A small multi-label audio tagger, trained from scratch.
Model: 5.63M parameters, waveform 16khz input, norm layernorm, activation swiglu, layers 14.
Training: 3100 steps, batches of 64.
Data: 26041 training examples, 7.6 epochs.
Rows from block 2, named by matrix and row number. Each number is 128 + 32 x the weight over its row's rms, rounded and kept within 0 to 255. All counts start at 0. Numbers have three digits each. After the name is the row's rms in percent of the matrix's.
# v: attention value (model.blocks.2.attn.v.weight, 128x128), inputs 0-127
v.21 111:134101145151181137100144171129115164103068077078110215126142094125077118142119113147043159113083161122092184107151143123131148091126134089098134139097129105101111171168121110132132144146104149129124126094164080145154122127107092122100186130113073121097156080093124118179144172110117165171055179132123090154093099116117067122102128168163132077133162110155220162086134113162183098145122
v.22 095:057101160131141128127161097126163121162141132138174115173076076160130144122118085080165153123109098131145149128133077027157151106036156156209155107123107149125099135137105094109104167137141103125101102121097072212110097122135129134140096102090078135131150135123118194176079059104134148101147147124133158122122080131117103157087161126134144138119109122085081133126145184141111160049121
v.23 103:147174146152124129119118152114145161133177085155109131104111148144162149146171085087180096163146174187108154058129110069106109065094146154144187114091101081177067063058082188145127130133143106183127185105046136121134120176064137149146125132122127098068147091105093157134118144114127090135123122127072147173169124150131105105103101139128159139111130119121109101140175073161149105107150
v.24 103:148189138162131111149181137198124124111106165173113149171145138111129141112133129112120142097123183113082185128071094105107097169142138176121044128125090076138120095101061101038117188125094099123099181117126144108126144090175179137131086133117145099150164093167179115141171093130155108114167106159140104165142116135074103070154116169168108136054188122140108148145078112143127135138114
v.25 109:095199117087113072183147083215139163122187130130107099133161109142124177115157123107115135121107114123168101121097083042137091198134121096182083170098093185093136095177153120156217092107113119131134167174179171104126121100144152137125112104157178113193157160136127120124165079165166169100146143132162127120152129137111134166109132102153124066136123087122149139117136088147127126102103
v.26 096:133195098087129103089060159119173219093140111108154131105112173195095094116146138170173153148157159073148143149137160171192139085054137156115093102149076134122099065083136148109134130157113160095119123130132149084150145115129085167139125101172161118158130146123092105086138060190168132136101106136116123159104097147131119110137131161095079152133159133097072140160128076137127104102194
v.27 096:125111105102134077110127066103137081121124069114150138125135118128108116090070184074115115176113115136101106120139116116140134128112166099155063112076098077161147139146119146127130179124145072164051186119169179164143187099116098144121180181139104160085095086103183143167113140155136111087123154129150117135128110128129106154116080108140102166115113101050114018144186154143105097099129
v.28 090:070153092106132203165169071106160119112137157140139127106064073106125177158206163104111160130103100084105095198075170160116176106138138149129137172106137070068123112157135129135187118164137085136146114071111163145123147106122127133091155186149175090101154167127109129061112129145106131134149118141141177146124148164142108086113191127135142091153094115089126106166196088168122113094125
v.29 096:121079178081149145127105135143092090132116122159153077054058123136125077140110110126094200145194142097157135160091095133142087154077113190112140074123121163093120101133115173106115144140155156137111111100139133137077109138218096115188123198129196154100129107109126110121102108149107136112156201130149079124118136138136119137170071140064103115178148106082142104129100142071134118172135
v.30 107:114166177145160104151131152124111137183125125172130109148174117063137156146148130127079119151145170118183127116102138115115132117138185138104128136131159203109100104113103177076137163169062096110130171116091109136187139144164189074134130159126123112116140027145154135124142084109100080082151168085183123142161090142135067070186091120136101126121111119153129138199119146139110113213134
v.31 103:144167149207100145113135125166170092158057173174127190141188164117102105146135166120055087138174131121175156142135171156113148110176161144103105129161141152119160067106134098175109112192117087138184121130115136127162093138118130116168152135116107162144160098101160075111097149111051125136072106137113122101088105130176122089156117109035119128098179125119148109092124077086147124103112
v.32 093:129125131139108068139107083188134188065117152120138172169151119112134117132041148174038162086140155110108134071134132102155138084143087144137120111111155058127165097113184163134108134077141135113104079084096126147142141128135110182083115079112103152111157165162179151142143149173160129095166142113105159077157100143134160148098135095162133166118210087191158144163110158132125101133157
v.33 097:157110093091175198170153126181124158133047128139096101124122102133156187110165127158131148137091140133059146101143143099124160124128142155094157158141176123152138074086165107166108152121105197152161111092110132117105148149189124164135142134129127143154153109130106153101091101118121110119110134124202198156059145111153141084111064124140093136175104143119171092119130152166096074091231
v.34 105:135111159154073131128102108138130124105105150099108125087144207180133113053093117136112056108117127138100129104125051122120094079116211147114162135145167130110120138131127096138102132153130094129122113114086129135136049072112180130103084153127078148135140076122099102153134126116108141115093134148082127111157161116183115180145121016157136217142109176143111125152128087134081186115141
v.35 101:128216103132165117114111135169137169095139131116106155125129155147164168091128104148160180148122068121110139142091154135083156133113078160098182116132060149080127153092088112099123097123163085093113103029081148143106155142143105123144202167103149158111092124092120085112114090127092078103122109144209189145150094149129092137092128117055149105083115137118080084133087153168126129107107
v.36 106:132170132135126152137192079140128109130102075123080052130057144151149141081160111161112118083145113188130115140135208099131086099124143097118129149146146135143147145149104106137197128126183156104113129151127058130129081115134107118103110180100126232128107136141108079132103121141145036141158126155101164055147151102218141154120145111139136102165145132131173164161142136105125105079120
v.37 088:190127163143207159120096176154089127117117062080114140107116128120145096111114150105122091160092132126197151112168116179145115189079171136122114179128139150220132129142110075047174121142151190152100136119097149126120141090127162127086118055181157137172091097110136066094143087135155123128156141100092065138124155105113106162141146136113090127160085093121126125142156105136102101124075
v.38 102:099085129146158128141136147115107167112114155125112114120158181082168098099142133114125118123224118178119113174148106175147138160095089095144045098146122156157096161178152173106127172124071148143079193089165139129128129159127179137186119092144139121104114151130199094153153098050171089116118090078125200103118125126135137096145159170053138095130118145121147179144099097159092137108129
v.39 103:110132194135146114132151106143113116121101182129090128136131125099149174166177117135129143111163162120175175138109081134210077146091098129087144150171177139132072079117138159112112124135177143169148112094164145141135075092098167124097072158155091174115176102120141160123099195164171185161153134175080123108111114197053103145117153145116159062115096109142136050120107108135096123153119
v.40 109:128155111064126106180099178097131140155098080173135176106154138076118183133117135175150173140129115115086167086132104097162154099160152146107117129099096106091174126082147096105100113207145140093153156092150095109136127127139135119161119137125233145130141160096137175101142128180130111156150132149117083155050151121107144177104129112123104125132128085096100118142095245103115188102092
v.41 103:154143084140180149145121109135128070156167196140157132134138133091133152198097113141137161091098127129101147119124122122140109088127148148072126149121089147065100160081090142145125099139137091118133159097102115098130180161076110135148191131158108094118160164157167149185154148114162102090103164150131171135086088141154125072093159093158057182154171094116042146144193176168181170114113
v.42 095:123158129161165112153097168125134154197113126100179178112164112142130154166090131132139137194090129116170124074170141186106133146126108108100136125098107154104076150182114139118128137158141143090178147085092155161129167143130131174144181163133158068119185098156126164100184110053098168155107110118111167068115108180080113121126060154142184131140165055126151135125134092200125154127098
v.43 113:133172143101140116088130127111092168156113070133161150132163124113122130135157132135137103227083090095096208080139076126129093150171146106124104156108060169089076109093101129135124087087074167145136095148149171141109059127190136105146103198111189100111100151129159125143179086131069137149118129152135090162137166120099149127153121185113133146172111155182107123164119133143173167170146
v.44 098:145154109146123179115151095143126183141100123109104185145124122116117133138125125175174095064118134172199130145145147084109140149117133110073068094108133192088065147187130081156148082162134158082051144117086150131077122170162116165130113138160120179130137173063086132118118100096199099103158103141107112081138124085110059108111118175129140148173113116109120124105155138164175097158080
v.45 098:087075170150120110126147157144111156172129194143121111145120171160118150105104143154110147144130120088112158076185100133113190155138160186125099113131130140195137112153159197138212100100098067158118145132110120167093180145079142099112132130164137119105146116096129126117119123183189169116161145156132210180104131089168159166119153119076134181092123105130121078120109138179135103192186
v.46 094:126150116190196138121153063136132152097156136143168133149121118188193138133134066144162140122098096168174117171142107186129139103116157117112138100081138196159105165106113108094113139135105180071132179146109133150164147144131151105090127143152043136149121084145184173111142106118077151141028108110100140116122150140130136133140140145188164137178079079170166177109120140133172154127079
v.47 102:157107081142119142121131078101164122111130126154195159148145090201104117138124103128126126094154131195131040162074137124103095116170132107123160144135120097121098152119115149120160046124152158090147137115091131192179101174108172110127108157177195094219105134099148115161133106120099063093114128136193134136085141104146077109055096123097136137140100123180074133129091129144091117115116
v.48 105:152067088122136124114125093116166190074144119150143152080132138160085114164171096134136166115098108108165132091089146073166166096099098083087076183157066104120150075131148131140117109134095174171145120104110140139142151113147073152205130135147151106122101095183137159190090157143173141128110114156109150147200114107129149174092158122203103102166096116132103094148096117181180074145127
v.49 107:129136163133127131141181177175126202103117129142094148111084130148122165149126140143144166117172076114155143150131092088180130171124156163113115134149114060161097155142098150103144080111169131158112107120178085143150058121109081170094192068126202169173113120144169161127097212137133125138152033099142198118113148122132165125121074117134131109172129113112154145109068116131172125136120
v.50 101:161124131128178093210153133133092116119108105173116071119116090168065097122091062107120109134168103150175033138128145142133107156085166166127151141144115126116137140101128102104186179090138125127165209084130126095153169105201153144142138149160121092110121132212113149126097079143140162107134117121111079151101177100123140151164157124131161173170159110089184173119088127160124115088149
v.51 100:123153210133174117120107110136164097139150143107186091113118137167080120047089151145167113121122128119108114106144054083088107205151154151160161101130183202142073110146165144114123095144085092128119095077117150104079137098109137150029138114117096113138043158087099118116069142110150150123160124166140146158124154166096125098116108133128145176107137106113186134101125138097144161157153
v.52 094:069105124168147162130140131149120064111204127084154116119166138125113122070150078098112167091128117140075126108089117110159183150145100124131151153181151135109159175101103092098099129144112132137125069136159123090121149155099177099152085121156124128085148168062138170096230094075174105093109123147080121132086178130083107138165087116110149144071169115073130098150124092193119139135108
v.53 109:095122104102177104097165161096143160145151096104134123072107131090060173134141132093133153109136103093112156098105201092132232186087129127131143091119102083134102138193162140087099120108171073131143170115165120093076063153153115122081087102136184133180135118147105168135134083149123124131170062113135100176085141157130187124073136128081096154123117108096143085117097141105138144109130
v.54 106:104178109094163125106121119104175122157148167167142087125119185152104159105100111158199118164094072145092126159133118118202092154205114171168146108086110155165106104170147138118081155070165149163066153127120111106122117117140118153098198142099108106094137173073136135084148182116185162173115199117092089137106107156136150131167142099117169071136110110132162151134166147101187147132113
v.55 098:114115087142131087081118130070126092153144134092087127111092145134082130141104168126156171071128105095103146135119136087105103155143079150148132102119155060138131126128173171110110134125109089129137143087162145120111091099157153129130143192095088133142161077117151093106139175118118127110117205129217142183085123121061094068190137109046194126146103130085098099144192173133174159131124
v.56 106:067078123168109178154120136172142105125102153123207174152110172142118135095136113125104141171160124137143086147121123121158127122152127136079100075158117103184127146134123169165113122131126113123149139029081160062191089158112084168147151164078150083124112036113116094124151086126086157088109086149107130121133178075064116128136171097116122171141086157136100137116163084134127085161154
v.57 101:161166062142107116136169111143063099112119120083123175116071095139131130147221090101130110163098103204136150138092174153184075139099106163116157124148137130131116087095170169129148065106173145117124102137169126106120145138161141133085181187115093127139113052106157103106118172150143164115161070115147161064166128094116207107123140156135130150121122114100141085147155103132143135192099
v.58 113:141130090232140126145121191125111148130101129108144129178043108104137100079173089170130116106166093164132152128113105175109040064073142116163107148116082150152110146058125142130134158171182134122080135140180084134137097164139178116159136127109120171116147137088083105107089142084149152071092080171161110167128086155137121117094132125074135176149106142153145147154120127155138156150146
v.59 104:130071125156157107062151149032141084176097100128102115144104141135071120110145169106109141165139151111128148162117135106160138077156112108175152153100141157080117125163110131123123114110127085132155088135133136089128139084100155140077104161039082079150125101133135085126147149154064177151147177162152096141147151134116116114095112128102210188100111075106144138217144083082136164150154
v.60 100:176100153072117076187094145119155165109124106113122076119170169085167081144141128147156108122102150144153122089117121123171092146150118125099111128102133119142146183102098148119173104121134122054159067127136057130081083146120094134160119185093111121156146139187148157102128144126070116145135113095126146185078137105117149108115117170213038110131152093191129128151102089112138111061183
v.61 112:038092086074150112111153167135126117144102122147180152108152108114145111134115165130133069113142073110120168148132070084160157113122115155169086147105180147145052138108117124154124054126125159139111231114112104147134142101084136148080120072083161216095158151113165082121130091156111130156139114138140167163123128174175104113112135125159156097133156198092135131136111176181119126154141
v.62 108:148127157155090137127095154156114072122150153113136110102143132107146150125161126170089177118128168137133127152104090154087166107126096108108123171120111117181131117131164147123123210031149164149125059108142142109142067145153148061125104145139137107163099113115081119153170097116093163077087112107096165112124094109114124151104147085108157228149065059140119080030145146160147120137139
v.63 097:111150132173112105129140140088114051137159177122126146162137125174110150055137102144045112117170119147065065205172080090107149108140095112140080172150171085125082091153126101109143145199107141044146092115163163111142202120100114131107149144175109124127082179117094125108140155121177126113124137124116150099171106113119192126161132150100170101164121118141113128165134153154091161094137
v.64 097:176124111112100149163129100134124127131134151150066159196120173140110137147098145138177141093149129145175134133118138097099070071101146112132069094074084148108187112074141122162126181126179089118136076153098149162191064129121102173101077138112105073124123157170111138142141075165161124157115087142130077089140176077134118188167103125135140064110085182080101098124118157086109131095138
v.65 102:072140169129133094139201101118130098110112155147122109138164157060120119185087164090157112119111161113079160090105136137161139102136125138159092140154198172123144111099090109132114115111161118126136056137154204184173090122113132106117160076084065113088108181125092134132067115166141090133109081104117104110145122125101139112119171184120191134113156093100092122156045123079127136134193
v.66 096:156159157087151141080129150121149085099137132145107132093079137142124125147106140159163137132045084141122106084093114121153115122165164125128127138143138105129107139098105080159130176083125100127169075141148242107137085159182179165094184158083101151151161112163112136181081131152133170158127136133143152196085068168107135102141064155135112133128168091117135138127140126154177114039172
v.67 095:145095167121125161064125122117143167129129128123173140102115119145094143127100121084103109171158068158057136149147063114140145133143167132157155096110175164182091058132165132116132095139190121109172146093163037128104130067121083121124147116136130165160185102135128137121109134204186111149155109156081080157153119101182161081186097117134078111170109129096117104141149102130179123085162
v.68 097:112169107154107089137109092119102082075094117171155109123161122163069096210137118115114142119105158128157136154096103160084121145113158154126107122104057097164120090075081125049139160083155167157146146117149125128130140079098166182154064098109143089105106101144146119153108115099165104078112105186128103121092129058166122103126093120150057074118102176114118092138137101083149168196136
v.69 095:147104117117106167160150085070185122120151142142111081139138080114127115132175127186162160099090206091133057116166200106147088101121133076144113111127103102115090093102107120173121159119122130158116136125131136141141116150160156043112124106155162120115160092184098166103101093144173079118112152146149108092119036089104107155150127127113098206165146058117153141140135148101111181151075
v.70 095:154141133104157099089096078191128126134123110159097103142095147139126139071147149119138150150104188118197169125158148085117185130146138146141146135129122089192186128112087081148159147163104136089118110118064086095092155087111132171148173135200176061086163146181117088119173203137107125207157119081089126170106153173138113112129149119098137110166138104095089114107143121097094091105138
v.71 094:127110120091128124059172091110167149114138136201090137135150107171116131109180162120092145170125193100132156166144140131118125164149063124095152106174147160200100142156098109051183170129079032108157187163075158120113112117136176114134125127174141107108153128143111169095129178153178172101130158130107142148065100135120158125163104136138191072146111174131125126116131120125106170144154
v.72 099:066154085136130142150104051136131161181139125094115135096098164091148197087185133139139130188119092154222090162117085102167130112108155133139132142171110118083187060141116064139097089151132143108135145121162148149115145148168156141130125135135142085132159167122161181160163111147113179179126140076144094094130106125151109125072074143105168180091087120158122125159149164077142076113124
v.73 102:126127113209174030097155131195146176097128135164132082091084165112114159134156094180114158127133136138149105131117101163118127123115107140128051150165145153115123152125148123156084100110147156098156105139110167170095112121129133121185153137145124120155147136151160073134084149198126113158096122133145105125107145185069127128116175098198076148199113158181090179134098128125107122091206
v.74 109:111118153143114146085136145098113109136118152163124094082112133113152136111120149118169087136136154072139210141118107088117182119139162108123155177167132086119226178085173076136186129107071110108166103154104064149123147078140100112161134106133132115122131158117122121173065149114151166136167094151095161107112147132131148126096089107142192037138133169083191138074085111115109078083139
v.75 094:075123110113106093135116080116105076146145129117109049138097071078088151091142081167168152146097136044107141141136114073140093135163151073137149147143126127081117072165124101156215123099144130139150149134190137027173145181084109156138112129144121127127104113090118142147146147136142135111199132105111131163090142139070134143137077169101136142148135102052112105131099125089124108185124
v.76 105:144108088082166168126141120091072129158104152085101059085138190142102164080122147192105129093165146134088144140068161135115121170133130156100169172102150126159140125058131162122166110133127149123081125143146197159114117106083183139102094110151082093066173105138151121086083131121139188132135141082051162188148142095167105137104120121142116132157134096129168080176165146181126127102104
v.77 103:132147077187099177199127104100159153153200115073131097110114144132188114091133146150082145158163131170115135180135100147178086133110149075144142142159149082145079149092151128111106134145107137134139163165198107096113152119112158112110115143135157134112110149087186075127097188101147159085124160058071131159089165151103131172182084153082112090131139134185095147107137168135146183096139
v.78 109:129088125141124088126116110164145175138218108104131146098105076142202118095132140089130146200173138082168081149189133107121132164118160120114146058119159119164130087131115120089145176167106147111128162130090068120132110169111139131070112141210143149123089131092131161155108161165120113143161136136112141148129062119137083114124164138134130100178106182186141092126140170122073203151183
v.79 104:126103129073144090117125160135158140146096139120152127103149150148159093148125130168101110138185144155114125132152087107115127135122149119224169104124123082141123152151122147018162148109105124156196121138173087113089123144217178116061086089110131106098097069167107112088110109124161128117155168116057152103166105145113159142130123102121116142107135158151166159198185157210151131124102
v.80 105:140109120156138166086117079118133194123148106160088122166087086152184119145112129114166084145152123107222134110103115109134177136130096215102121176191143083142177081134112098123114136091172093160145070112100123178131140188090169136112101113175100166153109069148175130107141151104172122142134137127087105129138127177140157148131132120082160138214089129103192130173120163120169122135141
v.81 091:171156154100119155153146102116151150035134078125143145158126149110107131129146187176137081178103161045130089149128139103138134076089103128131102072124165150124165154128114111110140114089191087127107136082113131101193057162097140145138054177091130137184137170166128123149176124125133151128128148114083116177080102137082159088129148157164138108138178129132116151070193132089160159151103
v.82 104:111125131124135078146113199121172172124134090137151127184100126156135127117093155179115080091095151121066189130143119138070188114079096126117170159148109138129154121135126094172134137154105080131136170116095138150140113149153165075048150117088141186116181089133122154136129156049170108103144081048077157116153087127137115081129089176103087143164115130139135101172121157085135177114085
v.83 112:088118077232119156127096128128150055125129197156107120151132128138125140096140127155122153119117118111125161139143099120089057112122130122126210139135171099145151106166192064177133196127124141080075127122141120124142169146144144124109154165134058102101103158039123071096148151140122135154114185119142107144152123156158038112171146146169138142132119120145120110153133072162148168092127
v.84 095:154081120134100165130154106087146164113159112084132184170108084093084124099150148152151149112144114134182108126095138147060164113122088182076140092145147094151094112116110146115172146145172156117150182116170094136073089142159083119114088135093108159162132067075147103148192208124117132163120104094127101154181104135137143102081197138112115098141171106055139147088125062168163110142109
v.85 102:116108160154109148068137065139131152130145075144187117156113110115165082157125140132170106089187079160125125098143059119114141140154136085090183211110096103170127127121107135110150093143119136139173103114110099095146213148101068124132191134145079083092095142173124157103104084178155139107125080142173169089120088106188119220149127123126138124129126092144097132185143118102118143148141
v.86 097:170146159119149079116110085173089140137133163076160100118159115142143100145099071100125101128144112151111142140153129108126114177163141104172193133117076127162099142160180126138074126094024114115140165165114130081067096150130173115099116139113130147118071164147160107118156175152095127131168105144134076125145159120098107089116143133137157232150065099133102128135132113132187204121060
v.87 099:115093152123138151087162159081139129152143146158138108105101113135104088058107136144110091089151157041150085098130147140096153160103135157132144073128064168132092154077139114107140086112162140139160085146149139085138142129077171094042082151185148136184115128162078116116123166102201110083097119071136108066178140155153152092102100131162101144151156139088108147117085123098168142178091
v.88 101:106138139139116157144128078191108078092174106130140117091120112161115206215094125127095115130151137129085150127077097160104155126090123082149144080084092098124138097134128158125132156135163082157162158091110111109099088102108138095099182120080176143120090157119105133037140073148152079090143152156134094146096116102114109088122072186119169128150169123140120119076165131100149118048074
v.89 103:149125158172120147156107118178076131099116127085102093097121146109133159193172112163147102168090116090145102176082113152179117134134121155227106134112112079115090111112128093154090139134090112081136187105062117132132160110111124151193139132139138185182083102131127124116141127124053119120161136185139158177127132129168098085102145088175190093139140094112105135203156115156189173132140
v.90 090:166135156137137185043157147099125102141097147112191153106093146095158152124154140094126107152107115094097064146138078132154149153180081130089141173165117095128091118149114153183162140104174142212141214125161065123133130165158132133152112095175134207187100112120115155121090129171134152108143111139137134071114085086075119105147173118170141079079125120173133141161163117156115140120127
v.91 104:170135162110142053107111149156130112100158132170156153134155096079110180166136115146154138139071145145083181046089081135148090108128109180164139180069122123127161139111094126149146113147191132144102121181150111109115145169095116151140106101156119089111063161117104087090083168107136129155169113134151075113094109105107113128107157156125115145105132123107229147126111231105157126113072
v.92 099:130072136206118114146132152167095134101103141163141179106089104128104107144140117161110080171139125062067115142143083098137082061129120158121094172160125122158169124098147166152173213119188161141135122128134117211157186109163146120103111050119156110157051111158172130082112089138166130158127109129147153118104078173179129120152155110099154145133151112121103140126143152171094104175116
v.93 096:198120120094105159161133131121181161093145133147178118140172111103148109107131150104123170084149185096218095152173184140111114135148146175162173209170104110122177129169106139170101166148196150131161111105188111144069148156132186118133090096091124125107112126199169092148117131144136123168118114113144112194105124144122080090149168090167122117092133127099149146145190129141092115162158
v.94 102:155086155131076149088170098150173110141105127143174070123054168154142105158165098095163087165115126124152141181144119116158123088118158140156092164168054166142124101152144143156116152144173154129133108130148088134170159122153101119124125111139156146103102102107093130113139131129075126113135083121127110072163156067142147068086115159136110087119042198152168112070057139125167053092147
v.95 093:114169145143147120123112093134072103126107187103153057056125174185134159155093108121126123083094083191145151112136082142199124168179127131132133116131142142089108157093119054131104129162120112146101097089110146089167087079145101167109158145140111186095131123138109167122194066124128115131090095113076103108157065142095158137127095143135065106127136195157141153146145180079079121134125
v.96 105:116132108071148208104151090124091105089148163119178143136135131116130101119141133188104129168119074090135134118142160079110116188149089178085158142145093138118119164128101130165122214094112148138144013144138111103113124089117126159149092095183120153195166126130127099147158098149120163155080095128163082131127152089093142159116044111119083125146067172160140107085163132133163122132106
v.97 099:142111114187181089109143146102123152131099128089156087177146129102157132129119172122111123117074123170161127119110156170127178137144120075211126129134077155176156142098172112119099137139141135147179083149165110098114093103145103095123044140121108077121180177086093132149055122143168181106105116109159123080138082205115144146126112093162140171147142106152175152124145138167182056074134
v.98 099:154113132126170119157083107155098097129181151061121139134126167140144119090094142144127090069117132109145124107120052100159091156130104150101117112131171108093131125134125156121148061124089161117141094145126143206154073120186114059191118140138109163163105106065147138087142161130143058134061183086178150121136148129150123114082149139178172129157161120184182138058175121149132145163111
v.99 089:104122114111134142118162100101119152102183134099142126180156127097169120130109139188070160155160105158162116168147159138169100105096102084083135128101187070109115140129152152143160144113186103062135167159129165077113168095094109130111129107164127150104155183148111170135152149131080154052109117111153093146150144065088142085114111092096083145141100111079160176240161142111092115117176
v.100 105:141137125104144166123062095146158123157190129081099159166118148110113099123138085144148157161126178111124143094066125134103155068075174159118145112160134099138151072106165114125082139129110127107134109146160126188068168174137090168200176145154054161097107123124096153077128128134161136099131016165146173116186154126109157148140149155084144115113097167118146124152176090168143101123146
v.101 083:116117102114240120157098142139104124113161171134139077106134089155139170101135122147097113127122172073144132162165153135131138149059118117114178161154180066061113093139141141101103057155136110146143140113135123167190058103147140112190108132128129128085182115095161083143125187149151142103137101158160125152145118143139127121184124113076151104078094153096110113036088071153145129113137
v.102 103:172101161121126162057154135115122071087128154080098157190163081125141114148130126058116112111078167137093140061136162132187142121144093160141137139127090164132164154155127150125162073141101149114085148086160193131115135120121117143145198092158153129139076089142139136157206114141143140132157046166205139102164133153104124172188115064136132152153125110092146165166116103091112139147130
v.103 093:138054144174139134134102086105166152122134091126149119115136163165061157167161164108134048124152122128106095108159141154115132152106144172126108156102206173195102154123199154140106079110122148151114156116142102071107172156166160089135129097148141139115090071124100155179107157131142098129198193100168160122049174140082148137179114101107146134130107094148141170120136114150139067117157
v.104 102:121123119134089183121114093198118175111117072129086110115076106077123131128114102162083117163132096122168167175161088081119143177228138148146115143156167139048120145119126127090166124119143106103107124122106149123067110124088149112114162179152141153158121138119138106170168161135116147203181158175146099124162187155109111138142146114077184153148156144114198161116118115101060112162167
v.105 103:143121151154104103101177100102110080059110116150116144140088112158180078166176137113118187144088117158165097182109157117186156167133101171126170138192154151140109138152098106133154161070148149072120146095133119181124196159150167089155150103118175133148134110103158151132137082118131063091123215166068128199155098128145108127161091128112152123171191118142166086110109117142137111112145
v.106 101:165086100058189090148168117162182096164089078125105118139153172153158093151120083099142145142142171130165101172148098077110178099121140116126115100140166185137116173104117117192090136118135074108130104065155162123141163069130148130098157158141101104119142105125170095141102142164118048075111121132115058128131165183140132136148116167106134123122114092135197125082131089054103112171142
v.107 085:107084133181128081146161147098098131137114145100089170090165169061133137068100140113074066121118139110085146119160153095077083148184139125088134160100091107078119124106128169143147095096125075138106101103167164147094105113178103145164186173136117110134139123192104137125049122137118137110143114152132134099123103154149132158101144051113113079170146144155042071154116126097141194102098
v.108 096:182172141200116119159119098145145061110072108104110144194122084175061129117189128126109142121106092151141148106141130135115162107060118101127160140119107092108110160166123119161090175126155116138088167117115150132145135120106089145084121158093156179200090129111171097086187099093150142175111128178133136103179049146130116128124134095050141103169089093172124124063157144119087146126125
v.109 098:154108132115151141146171115141071108103083118075093139153113115111147097085137122156127160101167101077109091096120098187123116182072158133107110098118140115096135113140116158123157103134138128115108093145152135137143112129128092095161127123145205092129063075202105120140140112085111176186159121158120095077194090139192149145116196160161152044137058144159179178108083103138107094102120
v.110 091:148161171172126129100161165083116129205114151152150146159105110106124109225122185112160179115177100110128111172124162141161096143120162071144133172134110114102161111152186112107123087135168091118149175105095128129134116102115154132153084159049156157170112137110146159151108084163157095173132134217122091100182088163161131132129180140113172117158178108139081115191108167101120119131112
v.111 089:123184120097058120096113067071146083096174098113175155115162170146081112145157107130108127159135178094080105088125172123166161185188138114192067142122118121211133162070116068097152176154132142100164093147150142141188089165102108159153116122159164150154118120137153194121110111110122125105125145156105121132091159168083130154105154155136110162127094124109052135145146120098150116110166
v.112 105:154150127153199149182167087141173116113146174111131129133119148131117145084123105131030111128181093165166118157074097103123160108161157152143156136104125077115117097095053111084083146201132135138151127132114125141073085119164117050171108146130097134157082056154093100176135128164119122122116130148175141151104147119105125117156133145131196108146106130169206085119167136136118065150103
v.113 100:102076124134119163107156096134139144134160120160117096106178165079087058085147135124175033129184146115130170096100128152145140143120104157147049122135170071131108063098131140135142124115105150108091160118156177138167115125091208126125148181105082062136145168130176131134144118177086132120164141138078139133130116099110161128210115108129122144136125107169090163104137114119182202168124
v.114 102:127084133166132179110122119137126133025134133162084138103150118124075110090161064090122198094134115144128104107128134093125130090086096083054102127134056152145170146148120141095111167070148094125184106125164122183141087113233112076113089180088151124081164137145137135075143117148135109155092131091149140138181131125113139192082161118113115145165152135151132149150112145134129151172124
v.115 088:147154185117145195125131140080112122175120132135102084083127075126128117159170171191132171137094197102139109138126075155129172186114153118152205130132141080170136155133167101183142071147120168144085051113120100088171177112110138114172116056107149108120115094126104139149140132135118107136155190173111106202121162190158161106122123110078145104130112119125119080092111097130095143130160
v.116 103:140118171086102177128160070122101083155101090065124147140115137165057051130156112069125105135131117096072142164150156095095168134141108138079161142101191182103104152127106172085139080107121181113138081172137079129101137153110134106127075130117109098124114115147104166173155097118157146162138149180135174166091176142115126109120085087131152167119147123100163155177084169090089086113192
v.117 105:099155123126072124162132118078112112137082179146095097119170159151125192072179081125169097126150098108098153155086078132121167133093143121111136154123072137183072108159123139099116108151156143145122116111133062142179148164145212132134097087148123149156062118151133153147054132085152108178130148121193126131081094120111073110126122107112195135195099116129098058132106155142122138159091
v.118 101:168125122107107143078126134117143138133141112126131121142074170175111158187179161077165151140104140165112135112144105091193158142174104118156117118145204159144139112120092139131131133141163137138192143162100103113150161096122091070174100140107139064081135138112083151122123176114132167170161136144101110154089142122073162119177122164094124096195135086203140107153084224124126209144110
v.119 103:163177079142128136094151056097105098154082192099144069088122122088133116082172154129105181093099182126099153135105116163109168125111101110147182108139148153117118143088103161108118139187122124108166136112151122095103139114107193103130116022120123182109156169124066160153117141148118129113190121198077107126077098129110138088125153107146140173092136142124119047170142139124098122088101
v.120 101:142074163104097123142135101092107119181137079178170142077138126122164101146140102140142151063138142079142107115137113151099187140123094169103115134085150124123091157141142110192137121148166123137100095106128129115191168139125127153124173187122179168183137095123184128099168180138209112099123136156159130097044144165097141079145094141120073113112120074153192120123168140187139110194158
v.121 100:106148188114096094125175144115155096176093114085094093100163141143184122126162145137086137160120213113124085102145164144159120139175067076092212162159108132113105035067139175142131126145080108141097108148145108143138094123166103136102215091164105143113125137185157137101177128180124175142129113140088149101110114168105114102131092080127098141088117110122110078128132111104113089092129
v.122 098:112070069159128085140089136117146188096104095151075108115146124127115102130132134214112172123107144169193072151129101183118158087176104104140148074090155121112147079141142161127122156128088176081065140074104160129071101181066139126077064129118130134090118138159132085123116156140098089128133133080184156137119122166157154145109149145182074173121152145122122081120146118108137149082158
v.123 097:146147159105125150173122159120128126099162116148206125090136141127181138117137176150185105149139115151178194141102113153155156163138079174090111164129146133074151101084178131122136129156123145180134171113127087156158097154135113185138098069056080045111156131144172167126149147196059135133072131175122150179125110125125135102114130176126080175113142126123099101132101108167194157098127
v.124 102:120160223147156171106143153108176150100155135095121165188146181138111158200095131145088136117116125158104115162134205168144065135177075168135154125078132190072088128144160118133116198155117140110107128123134115096118071076138152174142186119135163075132121106083160103144085125101155139146183090148056112122138128123145104065131101134120148118109152137143086131157133180136143110119160
v.125 105:158116084153113113170068149187121129165136166086093109173165131174092146091132122157127115132117127167183135118113102134066159072091165125121194133120100138111136093162105125089159172077113115091094122122139138162159101177122135090150070168124074119099175160164125131103167111096203102146106102121111137100109209160133152181111136146123103113138099109106132237149139084113184122112103